Rows from block 3 of the encoder of a small image VAE, named by matrix and row number. Rows with one number within an expert belong to one neuron, the router's apart. Each number is 128 + 32 x the weight over its row's rms, rounded and kept within 0 to 255. All counts start at 0. Numbers have three digits each.
After each expert's rows are labels from the 100 images, of 14976, where the router gives the expert most weight on average: "responds to" is what is common among them. Only what is clearly more common there than usual is listed. The data: pixel-art sprites of 400 made-up characters on tiled backdrops. In brackets: how many of the 100.
# router: router (encoder.blocks.3.mlp.router.weight, 16x96, trained with AdamW), inputs 0-95
# gate: expert gate (encoder.blocks.3.mlp.gate, 16x96x96), inputs 0-95
# up: expert up (encoder.blocks.3.mlp.up, 16x96x96), inputs 0-95
# down: expert down (encoder.blocks.3.mlp.down, 16x96x96, transposed), outputs 0-95

# expert 1
router.1:106103139160088106131207134133173094083177087147148141088117159185088115132055138148115158142105136073163114087066106120165132151122193154154133113115103146102143119109122114140140121140152150161130078099157143162087122074126098100188095075124153092078123167179160092145154103101066096100
gate.14:136076124105184137147114152119121156166115127121128199181119119133130126167155111102104080141099037115085162171149114146166104071106162076105123109099175059164137150114110141133118134164117113137154167160168101110160150135095059163142122172058092090154118177094159107164157110097089117099
up.14:184149101148206099130121128097164159151105150102139128166135135143143147138175131109118099122084068101115122148100112081164109090053145101116075137123150083114096165138137180127142163139154085135121114178093135143152120167088075172166140153105096136052111240114131119139119120140074127098
down.14:063068083119144161087100125141145124125133072088148082145144125097149093182127144092105089200099138101142080147140104110169153115114114146147109119188138104152118110091170141107080075120146152130141089161129119102139135066176153149137142118142178101205136085155147093098096209108080165123
gate.15:114169080131162069127126202068085134142185136095148131117147157127117154111162174134115175109113119150131124131159119105101146100135115067159075116111120118127205122152140129153113137166090169150136127120153058081162111106065142170131116166147182111102115211135141110103079109194176102128
up.15:117181106140187081131126186065097136143172187131132147115121155133087152075163135132111150115095102139118130116160113103129165118129142088167059100100114118098170095142138134167156177179131140150141123150112071110167122101087170170124116150104178094068118209141140131102093105205163091146
down.15:159158134181105132127131110115053108116130123072119163129137107147121116134136075145068132194138152101115116103127102175120131179120142135103145121145137118148085129129111183128164170092167118112077116148199159160101160138181044106143178166099123126169142053098118060116115139091065091157
gate.16:133137140175154107149061101146136188153068157080080158121168100138135141102124106146180156137140093163136139151147118148095056058136095120116159158119134151091174110075138094089160180107112059138155152135179098125112130103099131147154130144091089081078072099133156186142132096172132110171
up.16:115117110156149077109136166156148141201118178128079181123156154139091204114140109116123147143142144127127114164069074092124145094121141182061188147130130115165174104062130047131200120120118124128115096111138163097146083169099126150105123114181155111091099096142148112114140157136114058126
down.16:137119130086066175081146137108169118137110136113093102125085153063133119143102171102156154160121144054145181128147107141124118191169107037157121121178143073147129153141066214125141121148154124114092115175165143168095163150126133117121099154142140100161069137110102113070148141154092123154
gate.17:059124119068145130113104120140115139122053104088102114128091125111099146099139112123115129131113142123090080132089179157214168132129183175148097121117147135152147108134192151144195151161057120129142112134108119086133135166122157113140069162132175150071050155112158113122131107182145177175
up.17:057132174138113180150113131110119148124103110073089139112148083129087099130147080133099143058145133183078111146111152139161093119105065091127190119152159132165146154137111074115145120117055206151149121129150158136120126150169096112143105183159149126177129137118065125129099100151162122213
down.17:127095176188131058102129172163106112096137106127150153167120142164180137101056124144142098070126145148107140114119148153105182135094097151131152103117117058110136139195116193131122055150116051081117210171089084125131161096135147144140145138115117103115162162124152158112095155126125154105
gate.18:140165141049039101115106122130071118155124170171105094107116106108088149168132143138097158184076101126154140172136123101079065136150159137100159076132148129117198157123074108081079144113120180166094176156115108169113152113102137157219119099137109167140143112158137118139147132141132140114
up.18:134117077168143160148138127120154174099136142114144127179167143137151121114121129124106091064193098139081133101086120118220200099088111104148153139140190206106105098128141123170128129148145080151106119129154140116140116103147104118037165131094065175143105159098117062153102118097120100141
down.18:110105113147158134128136067141136112161155123201128127092138132048134140155114138141091185161153078085131159104113072166143125194147130154129176162143151100103061166184150126154173052152124113099142111115079087134120122139163150090139130091155117130175158116102121089109078097208102107131
responds to: blue (44); purple (31)

# expert 13
router.13:122112104183084182079149164094108144122106101103130056100115130148126153145074170101147140140092114076125092142108174168146127105087175113176163096151135086191125086095107111152183154116165110082123080090115117187111116111135101110187109075134119109067129170124129126087169144100078089105
gate.3:065143085103139127142061100114143147150150110107134123112132081064036114156128156141127120173110176151163130089197104124130130147199150174122124103189090103121141153136126174131120069122123151091132106187153130105081137096151118160128106177189175087129096113079135122116129091168180131141
up.3:116169097111135158097123108091151147140199159181093106104150085105092091154163102172111145150101198114157107078123124122126142124141182091118148088166048077117151180135148178129107146104129165105112104150133108079053140079094183129166173084192117091145158116121137129129109143136140164104
down.3:123120146161125104151143070206127119134163107115140140201119137159114149146172129117146111093128108118088138174090147057097122130162097157108186072193171097106118119127072114079131111165144114119135092147182130136105181073120163109097075133128128180159176072093146088159097091100090131159
gate.4:145119168149137120158130045116156086131141098090101098119087107120153137120138083098131088078128123084164125152160099061137110124193113097119140176131117101060157138156135128094103156154120158200129130150170105133073122154157146060148172158140110102195157081068110104115168124137132082182
up.4:120109103099129179062084116097158121146138130123149146168121072115112146138140159191129114151106108114119107025119130165107160098103089114106100067112169110138123089113197142148114117159156101079077117124149143160184140096116109182148095115106135182132123115168158205107094110096124202149
down.4:154171094172124166130098109130131115132111120099174131187100149095134166099174175165172134161096093088188084064158145130121141161203121125110158147175143145072092136079143084112104117137113159176093120160121099165133099123142093133084166193088172055136072116113110148112136107123156108113
gate.5:101155124162103130117097116087144167090142084061146169100148147131143142118143136145103135138093170139069146123108095195142106133122127154092180115146163144195216120150087099136096195126138074175158078119104138132121157148184098145158120131189107133097127152107079063133150112141056135152
up.5:100146160098160092131151127138144098126156159172138136150091143135079124137108126121142150118124117086161145125149145149075151118179113147123110088096058165045069138129169123099133109063163191052119158161169121133127144097069169144139131070060099091159174117165161154170131154103164134094
down.5:139093126086142145127149170158124079119139144170126102089119085073129147151095187131162124116122051161084132098160137039189175087132137079091089126109104137130167108116136188145157175130127130126105102167148139179126159156173127092171078119133108108082129127060144200134163098125139147125
gate.6:140146134088128172100154125184116132115128119140152138085115118101158088087157131153157177109120096091107124132090135122177108124203185137070111175109143142113096113108133157062089126106155155163189102115133103114049133142132109199108143227167130154134150095122108125162046144152159128132
up.6:170134120120140158133174119152117175137115083156203172068111136133208072098128114198136162125131130089123098122066144024144111113176119095100158130118124124122123113192091149081091115123153144171157133108122118124100128141139090182119123178124159183133151078102108127144077150151128160124
down.6:095077123132161096120113125144150139158114065115167102109112144172131140122067084137106053158162179111128104109092134104135074178124105090117153133157156118141168103142095127126217163107163100159138117095062154127101194112094106191122154076143197176138143146155125083141097149148090145141
gate.7:119157177140098169078156144118156180148126140094132156093101145142147135155149099157141104186105185134136098046075081135135138165118121103076140167110106150149173147177107093076118098116081105154149162109110081104163090163170150136142149156106111217096092146105117089089137097111101157183
up.7:093103084133151069187110063140130097089106107158129097142148100054122097112107113119171179083137077145142176145161163129129186143134140197171106138149140102098091136073223137143132146128151129115115104167141147121088123086109112128159119142119165070147181091150139171157103131161142099080
down.7:123076095106134190127135156135147114106160152150098106158062079077121177166167178130099108124124068136099118090125096115146108111163147109106186119120051113205167103136105147132093145077136146163163171146125101147124166122154116115186130147127103147128102104045076143181134102149164143168
responds to: purple (27)

# expert 11
router.11:149126151107083121112167094124092122076161106107124193087173156078110076151138137177141150150093171171100130088098080078126096074150134153077069077104154076155093121166136179141152120117135165144181158208160119176120171111110106137130146150157126193131131124143141146147148168147153100149
gate.3:114145127160170088132160103156153180139096137161076119110155137092108131115125154138137091148096103182122170098164136097157120168099060102088118137163120080118177092096138080126151159140086066116137151137129093125115131115122140171100070180107140179137120100136137153149030136144122232162
up.3:120107134160159134052125086110152104120166112126143151080124077134132112175129111178154231090090148113125109147073111119073134059094165084143107203125103163144144108154169153146114158147115160152161105086121115099145120140097127118169158140167097113102177161099128138093140118184157055121
down.3:084120172143130150140145190111139130184122079085116152176122109185109070186083095144096165137092123140117178047166132136131091099131132185139149163138142101119136110142121177157174189086142116072133117131131148105151080120126122090099161110122155134167090097110070049157091110149150147113
gate.4:082132166160095113156074107196160098131154099168192130103086105131052121149165114089141120160154137135154144163113139199139108156117114120144133123206152165130133137112086110174131153139097099159190092157119145109084064078126063129123154117096143117148145097116087152131171116095072117078
up.4:180156116105210139137078170106095141117099109100111141111135134148069100091126146074104120111130076134132125112185127155107126123172123152100136085074115156105081148196205127133180136078055147129152168139185128150078167127101112133180127079093084122158109123118155103184154144130125112155
down.4:167122093185092170097137180106153180113063175106078165056145133118168151135093155118177150161107091136113125117157150139054104166124140108132103163166121087110087140099126122077112081049180163158127122139127158154094175172090148073091098154132133152116114126145102134168144115130159092125
gate.5:108180135199108133130130095079086179077169081122090141160181126085108058147153104185150142114110139159110094124115098108107175078112071157122116131153103105112053094172174133126132108168168123173152167170172122175140165113101143127136116167109129144118132126149086143120169072138166090158
up.5:115183145197115135139136105088102176088171083131090146168181131096119073153163115194149152123121145163127094138123100106115182085111058147120120134157116108126066095187178158128138108175166141187153167176173127170155168129113147132144114170125133152130137136157091141115172077140170093161
down.5:133100182133136123135136137127132108116089204116144145085183124118164156108101130120143134115217088171136121170072093126118110181182134124174132142078157141148107179124178136170174154083149180124121102140107119112142105130199122091142114104069162074121127138090134141073109172144170151196
gate.6:091112124123170095122039187076117170155193135093125152133086174125069200084139148118086142169160129133136160090140093157124143137134131104083117125123180164095116118148150080086080110128137173126103152136145130166154136141120131101127093115102133154108135162156219074116098120162142114195
up.6:086107142111165105105059191081129175145200108096122160146109167130073186086163143134079137188160132118134151079140082143126132134153157109071122128121167167099121112165149094078087100107137167134125162115131143168163136141141124137135083139122115168107134160161214076109122144151139124201
down.6:149113073148144175150129067140105049127107186128168055131107064165128130104140095076099133112123119165100120114097157079111105160155124105114124132132128102182137054093163140171197151177139132160081131157123131110052132122109107189114140165121198107083139113125129085132122126141117129137
gate.7:110129110145104114162159086113145152099107098169071155096128108092122109156169093113187127160111133168110186141167152099155131102124069133128092115183148152102136194150088122150108143195104052118065115124121174182130099063090162126145094165139154153121074102092188139123120096131117177149
up.7:091119100144109136181138103126122132118086125124054167088151088105109118179133126050148148137098113173100205148199173152165104107137067146182095058175107137101117190140120136158120167136110112115061132128124158157130137122100132133141112105136151146124109082129157128143151107108108225115
down.7:149144164141104081147156096115071093146119125103102111126134114113124130164100123149150092148159175159175096197088095107103115096173149073079114087100133105133121122150069166085175145174149163057135162127141179088163082143124114109128150093103103087083203130142136152146139152047154133163
responds to: purple (25)

# expert 2
router.2:133122195098084142072140137134098143108143126151112113119159094094187190169133107101116119144171155083111109128097086111150142128182171176096132106158148164077109127085090128077103175135165064179105121071179127097137104181098073135078097118112096147099106137123099173177122172147097123102
gate.13:154186121109096118155096135076163113118089149162105098108050073156032099136068092156171155183095126123140103106193131146148094115146132065120142170166106136153164105105149089089127117139086121150152142137142087131119141154109147136155110129132099135173141124088140203163172133168122150182
up.13:151131175128105122125166146104172148133097165157091103161062036116086082136093116131172096176126163089135105116113131145170144156166126111109127162148094135112174082131131118120129098180141108172104166139146132150113176159113137164104096114079075105146165061084174202146195127157100141128
down.13:119135113090172138128153193175180167201105100139096154154111101126125124103143155126175144093142151097180105120178135128112116101100188060145138143113110115071149153150120085079091156148108058097117106097100157155052116135148112163138106159138143146150101156177174125124161123186122077069
gate.14:145124093084086104142113150105126158081120157084136148128095165129109077094125111133113157139140164150167202197135167095142169088113110126198150065105084167185092159103171096121100078124123118149154104175145124078118132125166086097175108130147093136092169103124174156181183116165153103127
up.14:083160191124145123133146154119124073154135152135110121137125184129115191159136115076122142072151092120154139161229104109108158114091093140131113123127175134127110183208134135098125101083118137110122130115171076153193039120144118087112150129094131139109098120159130098167121186090091107168
down.14:110156150148076078130082160152103109075154126112145113118166103137109140148156163133156133135189110157099151146139193127095075135171129123151117118064139131113152136180104148202095167076078123146135120092120129147183141138074102128118080167135097104179116155088071147105085140078204110078
gate.15:137198180138135185109087086111140082108113103127102141131100123082118112111133180185137239144156088137108098118163182116136123128126120095096158134083151159158110150083185180157144114157118168127133117094116126065108145129116115097123105095117089146200138102124108090147135114204119143078
up.15:139084163160100080143120131122143160133123112052107093130127134142115109139142118092172100127083192134130170143128108141145174108158143128170099145159132128113173141119180145204157130119197056119113157136130139148118084088125106121121105210076117137041157065115130156085150151069103151158
down.15:128107048119146210145085156120116154061113112146159159159082160144160146139113155182105166128174042121117172107128112142137106145130092109128082128121095150152144093167122124111158166114063169135190123158174126109138121111142155118156123121143070100090077115114116133136098115122176058068
gate.16:111151152086174155093114160116161127125100121093132128139056109102044121098138199139190136176058104155109141176133126147164128131095097092117117148133077122070125170121114131121141100141098099144181134147081092087194086153110154150132159073150156152095093172153104101105169138129189110133
up.16:118093121055140115187115145155178153140103119138118095150113135108109143131148137130190122113171046171087105105185185152129151166105067132057113142146117126097172108082113121141166189125129074137153098132090113070177110123142139156210139148099114137118130124097127136097172080153168096110
down.16:206123134156134192156078140065134094130114159171138138147106094146124114158153085104063111104115115091140124179149085083125146131132165120170142167099086141104060186156156125146108132114121129080134138174207158080124114117113107116030171089188132108107120130120145099132132165109132119143
gate.17:100096166119159116168100051155112154161165161104100074111102155100109145130131090147178145123161159171124052112124054121125125147174139157095108127154157154123120153209143130081099141136141100134102175068172142083136167120121110119149160155100116158168141094082152157192117106065159098145
up.17:109079164122162126181098069138123156156177142108112055115115153099128150132101092151164146108159152180127035107125056094136112166155152140086142149170150123156105147204142143080113119165151100115088150073141147109146163153135122124133154168109113151150133099067166148173130099085185101157
down.17:138103147132097137124132153129135125122089119095119142069077081092080112087157164140161134147150154101142110118139160100134099114153112161100100096106061143126090126122160188206105118141087083137134138149197155158100092175074132134192073158068120087060115096136163125110108166096121186089
responds to: orange (39)

# expert 5
router.5:082077157114111070087149116194088127119187085181090102168086087178136127125126132130114090064141143119167130136134156127089204104143162090188146145163120134179133140095142108141121097067180141089095125101150101152139088183115117184151099077128102132148143108156129108078139162122088131147
gate.13:087116146165108146105099081129134103077101149112163119110074152108125091124174154152146124156068087187142138128141081116139112147160051115067124153090182118141144153128135206106122145148089061156131144162160135118110187105091065102160156151196132153155100146102126159174132128158178099150
up.13:112158087100113118083119091143118136097157139164110110142114127133168064119239156074182164154106119129097062120052152138118122131129106142131093088111139164181116058132093195142133124148143097180131178182148168149146121166130101111171157131148144097137114137153069123106107122130162091150
down.13:105157130122186121102124172105123090117135084130175100126114219140090161098114069142135121068091089143128146149151152090139158133111110118135171152173103145125132118105138122126146079171095107145117154112148134146183103096190067060185170133120135124108117033139191180147133137146101166136
gate.14:147166122215111165184073117106106160159087142114126151122123118147084101134163095084155133135150161154143099152142063111123081113146074085086143170102158124101092089102160126152146156135141035134176111159144146172099145090136074118129071148100164128191116163116105154137112141156182104101
up.14:094146058121127182160143123141156131166110133140161137081077128113111105107155144113177130149104149133139095141069051128169085130193098131087117161168102106117073133136195131097118158193142082202174146116108120185103127158126089111095088137093154121116098164112121147129070111167181121119
down.14:173099140111123164178053138169111184182117117094095098169067110160135113094147093144143089113123130145126077137104127172157106108103196150091183139175110125074126112119099094159140105156123104131192116127087115078200171133147169165100097159085106166136108166106113129125145082081153116144
gate.15:112163101169156129092099096096156132169156102073135162147102092112120123110134094094096143100144096178146100134214148078103171116083102140132165153120172138156074151110158070136089161158117167084107124172155134094092188111106055139156173085132097126137141112066130115082175167129109159109
up.15:151147128155178147103109094082144148160145095061082144166107113079162155121126105098093155119149086161146108118208137075106172120102093157127161159134162148166068155106154064152096147137119164105119157186168118115073207113120083120156165073133106134138144135065108121086164149114112147139
down.15:184112081130103153149142168184137119119119151152077131079144191153096112092145157101134131131151140128082134102102143130158135139216115099124084183120088147132170069127160152133166073098132033184102153096106152130102134162104114127100141136076173137098180140138160141109113134180110062128
gate.16:109139058087090114077099131156128179121037177135107106157156157126151116119061117093166116136139102132125143105120110103124150110127116125135101132066109198125116157162122122111101168084180200118162135134094126188128154116146119146133158148224148097094130169164120157173125157127138081079
up.16:102135070106127121126133124162137171103061154141087097173138147145118124097071126101126150151106111145099202124147117118118126106132122137101083152080091190119101138144134100113124171076207194077183121113110106135075167139115120183122154171208140089137169164158145155154133191125101110116
down.16:098170159178122131078146156100159118153148062104142116116102170128119103176131088146135111104105165186094109107107103072158086142146086110142173168131123116136092131080074131171182108153059061093140086164106168140117125133134206114141161144078151149134131095145120097132156080198149142152
gate.17:142214122166128113163128113177147157149109117135096105124083084112106109159148133173154120137150189139132100149108162116132114113127095143094104155167074179069046093098102085124110111084138104078112098097106114130160152085154211131197050088116117101137118108136162116092117157144129099143
up.17:120220138159116142164146114196151154158129105148090104118070092136116096167137145171165138146164192136123090143125151116125114119114096152079109150143059168097039094089111121126114115074143120085114105097110114118165149096138211117196069089112123130148120120134160118095144147158124093152
down.17:119123164121151133098162168015168104123153157123190146156120155149119109094104156133134154165101121158124149166136111140087098108121161111158147071132170084128177209121134210140159173128142111164097152086156142165137128149113089126078161172155115094085135162110137154124117142142084180075
responds to: large (91); orange (55); yellow (45)

# expert 4
router.4:090172128163148117064076139161197166138119100168155110172103138109145115111116160146176115179103188110121176131056124116124110136157087139126114118101142166078179148057157132153170133147104104091156169127078155155087134114092119188107120148126160113156112178129072121106201111164114152132
gate.3:128134147101159169139157129136058106143112122099140174143057144106104133130143125144134170108102137082172128149130041145140106136102056089089127139131177081157092102152137140111101119101143182153099157146204079126130122075179130096175142108074113141120123162096118202114097138189140095172
up.3:099122120109155136055134152153128183177131104168104126154093138126121155122124119110134098145152125079146112084124164043110150099152136168159159100097122133123095137141131089115121118114139077117094170127102112115123132193151244151177111148146120072053111094173133105135209140105123162167
down.3:126136133116108066149158087142155133167167110104130098124155079084164111119137148159140141140178140101100148059127150147156152106099158130112095167073165132125144075066147088157139095133126087173221074104092117122113142115124171165145076160158115071118140154158096108171156097097166120203
gate.4:135090139209112065050072135073138073133094063162112155149160150108152126070150092119170115099111116150089119135096104165056072110137089162135129073144139172068163166087113090136182140117133084118126141102155155147104136116124147121168175114131090110133139100152157129116150151121155154122
up.4:131156121050134187192180126179115168119154191090141092100095093147094125186105162128078130166140125108171117113145140082194175130124173090114139188124121076174085089166137140114068138143113166123133112169100097095148119153125093122073074140129159141116122160111101122157105105127107092127
down.4:107155201171169084108095130107164073118182082183111189110134157136187111153190105132155153066111098115089140105152090163086092117145101114154176088128134135148138173100140146108149057077154159139118139136187126142122175103112152156148131091136095135141145136125145141100169118164170150194
gate.5:122123194123196105076083109081161140122130080166039172150109102154125171141155110248104146070123183133109098125127165088086073134111136123164124171165172149154118122113129163110138085162160108152081180110130117104148126148109131116100130140152114134151173120122178138134115099123130130147
up.5:131117062126079169173181148187100120126116165087227083111146151105139083110115147016153112180134063145146152126129094170171180132151122142099130093097080114109140149141127091137111172098091139109197083134125144142120136106163121129170130116107150129102093143123081123123135154119126130115
down.5:099158085133120140129142067072142131127170090154044135130106176171147091174141127189145119116078220145117127098079176150114127113126089148051167170118159107105135086106109157131131122107141148134138170125133142169097134115142157146113139147196114150159112188142142066128114056139151137132
gate.6:107109167150065091112154145100178100162125058159136024137128160153135083110126111057136146142136201098149125118074122104153133141170089089145131163150146111139122084139127138177136160175188131205135120132126104084165152132122116099134104101106075134147128075135117117103162095152170151162
up.6:147131120109123134115112151166098184118126199060135198097091153088128145134105158142115072162134060111132120124174128154079107112154182166106108092131118134127179146093103131091110101128073129096140107107131168161133075150139182178146144197166153121088144136137170145153070095073076125098
down.6:145138117135207108149154129168090105087160124093116145060098166151101148150157124106194144147141146057102085186149120174117146091185098191132139152119157107084080120150094154166070121131115076135087098071171115126154092176103155150093117107128091170118106145132098147100156130137143180149
gate.7:139152142230117107124057103128146092166201073092103132127133091115145186098146135095102110123174140135093150113173089177137167058113166142125077084086171115109112125156146095168166106084123078112155097119134136132128124114161119156162175117148124145168074164084118119124158085161127106125
up.7:115121131033170127106205117140108194084090170144130103134133171141107109137131116159161154124094135133185131111110136061124099184134092079174175164163100134151154096086125138109093117117151185160093154154072128130139154122103153135130070139117134113072196069165139164114144143135153161127
down.7:132110152135147088176149135177131089069154113140137110127150040178144152137109096124110184136148134166131126085136125183081158171133184150076164111125172067129124121154120128097096130141136133089159180146174104108102135132119075146157121162094074086192145166083100150141123084108052119151
responds to: teal (46)

# expert 10
router.10:051145150102165133108091147140126137185167116167138142122125147163125132160110126050124145127189143108074112190088151167150102138156080097134183112160165114146132128139119080165123194140078175108143151142104152105062134142104097146078109107180100096136155204080087114163109144103112110112
gate.13:150105133157151154164162136158105133082118088125152184109125145100102097138164087173125095163151090142163160066169099118117157141077061163100154132089125127124054164110119163065112154136101120072111152204122126123077126101097119092154110144085133169152092108124136222118149173130132137165
up.13:208090116158135133159149117175176139109104114111150169126106149126107134048109095144102106120120066137111170038191112123156118171139100173125167137144095162119088070112147186100098140067154173099143150166153140159118137112134109118216104127082124114089148120101139136105150109157106160153
down.13:082197165158149098126095094134144129148090118152113125170174114094101104079138150081099072207121136143130142129168146090184118142129084169133136141142111129092145168159100084107145116189122103133107140072107146111162060111140052116115142156126106133193088188150138084141105175132088121172
gate.14:147121113171125127140142119122118099114108168165122086131031156033137198124090131139149118171081136155160051112139097089110084110115155117096132129125147126136076155147113122081171126139117115208115143131153126109185158101149116098152102141127114137121117086146217129144193128108162134173
up.14:133120149102132104128109121117147137125119157113192195133097110155121108091108128145152132118089105057193170170168075057072094132054144074128151169126136114145092114137187116138125112089139105069096179072120120091110150107148147117151134141098144187074161129195137125119128092164161090135
down.14:120091063135159113119069173155154149102126066110058124155086129101121151152106104148121093086141176132118124145135138109121088167127180109171110147120147057118103158099166091087135127144101146146063123066172125186127092136153145112152171198079141120148152104181152193100175133150136139117
gate.15:134139122113163139174076073126140166080123105118140147130130173081112120125142182147152163167124113118170106108154064077130163125105137064138095097173118065140128095134162106127117145182126100085207128122148095146163151090165116123125176154058182155093180108098116162130145134091192124175
up.15:095093182124106130084155110108094090104089099126067141124183180136150139113118185110164122080102150202182142140165127100138115097101167114132178126158115152121086133185122111126168103116163056074139073098132125111153113188105149072090162165112171091161127141122143119111121126189114166093
down.15:147085144153095147127155114159116150127138114166152093129130064102129156176162098127151105050122180153094075055152125177167095126100154087105140078163185125100105156117127150060105170140111153157125094099124148099132102168139146134100109150161134125114137097163165112066053080176112088094
gate.16:126148131152166174168157120076105107147054160148145118127118134096099133091092146147103134160119120149174128137138104081139155135128083155183125140134166083153134123104061099111126118144167107133136165180140093075089085087188036122116072164098119178132174074083150163117146132172176157132
up.16:091158120151161173137145155076113079127116118163185120118124136100053111068112147205114138127120122151164148146123108078140180158096089109179115137096158101141114131095097123127130151177152149127123148130115113077100084109213045109131058152152130179134139114101176142141150117172179161115
down.16:106112109197091112164123122130102149054109101189142143128091081099113190157096154120127163105155089132077194126139073138067225129111086133179121128108120149124116134110159158108154125088113090103105148191137145162180173099116166151151113115103073143123156135110157149139149075130153103139
gate.17:037164170096109154165045116114133153086150070128120168148082151087121137152174073123099162157108168179099149144112115131157132110114120125093160140153129105148111137110125133164112110184103148136127128125187152095157189134089109065084111158111147094157093138183082179153120100124186116096
up.17:055144191062110155134053115114147155087152074118110143151092147097126114192163073147111145172104188162095159162126142122136141102121129117061148143140102088138126114114126147148120108163088165119140108114156148090164159143099110060088132186115144093135088135177086166145121105109190121085
down.17:158189143128110126141174152146127084155101173141136101077149120111103178109158152123161085117148106128134104149134082128202068112065078107129123096142097144176164110101064116126117167122122069154119188150105159137158050114110121170160119136110090113211138136055158124121131146120096164136
responds to: grey (25)

# expert 12
router.12:137150140149163098192110065081083151096099187120123142074116164102130081118129166149171126188178133167130092138148106153115141106153128155106145132073094098130118116167144133166098100108141159095184162154165107087150152065117116157132107099106125167194155118097124183159083142126191089182
gate.3:102128125090152090119124102129131037065128116148123088119161143106202153088129103153174140066147096132152152179140134100115155172127089086160106128192151194082142123080140123174175127091121118129144143129081097084141127168126134149111128108065110188157093153130085170154100100150112083103
up.3:106133117106176115105142104111142037089134131168114076136172152101203121123113114170172166068137107146185132156111161079108140142129088122169107130219154178104139104084125137186178105093116098125144151103058091124137121180126161151114122094095121185142125152112120137123098129143105071138
down.3:209125078143057097125116139121145202129105135089197174153167143167165168155110125131085092093166127118137156083164070190121135101112144135144180092123106127137184082085077138086135098093120124111116134132129098106143100186144109064141086137142158093163146153141111164121160120163104151114
gate.4:111126159132101119103159164105199147137086141146115104137062099143125128172179109146048128104139080119105156133109112178148121082119089119163120078127151134101079104059177082152120086127107191145139144128077156110123177156147141119094118141127175144118110067170121193080170067146130131098
up.4:162122103135130146138132111139064140087163110136114151136148132106144062118067157126198133163150126153193089139117145082110115136100151139078129168102104117138143176199117158088127173155175063105105131163161072137145150136070142148187132109158095130156094192080130072156077168137144148121
down.4:131082124089037056148140163151137106099091153122131142044208168165084173163163106121110152171133098114097106151144076185144121138114114138150123129095126176114115092138149088159100108126103155141201108100121141156139090109105160131085152079105149159151107165116087135103171082116101119110
gate.5:138160162092122103114172157114142059066131106149153099102145127126142139074130180144149140179116087112159068182168103097157144134158149098122080120118148133101119136179158067109091169104123062139141130176124151076187181124110130100125098067087075168149157173184139091139114146144164117138
up.5:090154158097059106110166179109151123055145080176117082105159095145184117095134162146144091178133093102122071132090142131163137127171149147120088157104116141137137165186181092155059170130141109122117170155126150078164174110117121119167089119045095138095127129135149125129113159172167111125
down.5:163177077118174148121178122122094152108120156118163176077136115113160160187136124076133123119143105128128175118110074150115159141146131133134189108097124145073143117036093178106130083145097140151106125083078044130146124133136149086138162174126136196125096082071149128090140175109126099148
gate.6:067117101119080170133146112179112169115142093151103163150176120052122168194193110090084064127110131147123154188149126145131116104188144147135109084188189127101181127149147109099126174110141105114105113114135179115119176095088087126113103084151085117143126144106117156189104137119112099092
up.6:163139099150176127057119080096131089117081150136148123126127159159150083108121137193184138107146132126148076095032133122165131134066144092163123131111092160113097139078162111158165139129123101142161155154118107108160157173214159116110139119146117096127085098133141100088162074186149155177
down.6:129124124171143117115118184120090164104087152127128173099088153158138127142121174143152106131145103149125168056075017154077109133167114113126130138125144062156086084165138130156146133131159180148100140144167146146169180138115183084082083084116103105109098135083143121120189099160122086160
gate.7:180110122110113128140178102136148105128154110138162127107108108139117160085074074080189129119094165114176121087228128161166124120156114130127149163091101096128085188127110128027148090104156121126178134141111136117119125118145095107197153142122091125167191072123178167150117145136123097151
up.7:075145147162105124102062165140094150126118110111100129163140128121133102149169178164062117123151126114082134135041127108089144124108134140161095074170140142106170058115098097211093148142122143129080130107134136112108108139111181137070111124117163141076066198134068094110138097122098128093
down.7:179129080064150172119120083167101135162087107161096184089134102090155140110069135092154086118108086129099124156219122145176142194188126149110173100096105108127125175115110130082138101075113138074130107137095137105118146163151152094098148085158114109131137076113137132158129157083127152185
responds to: blue (25)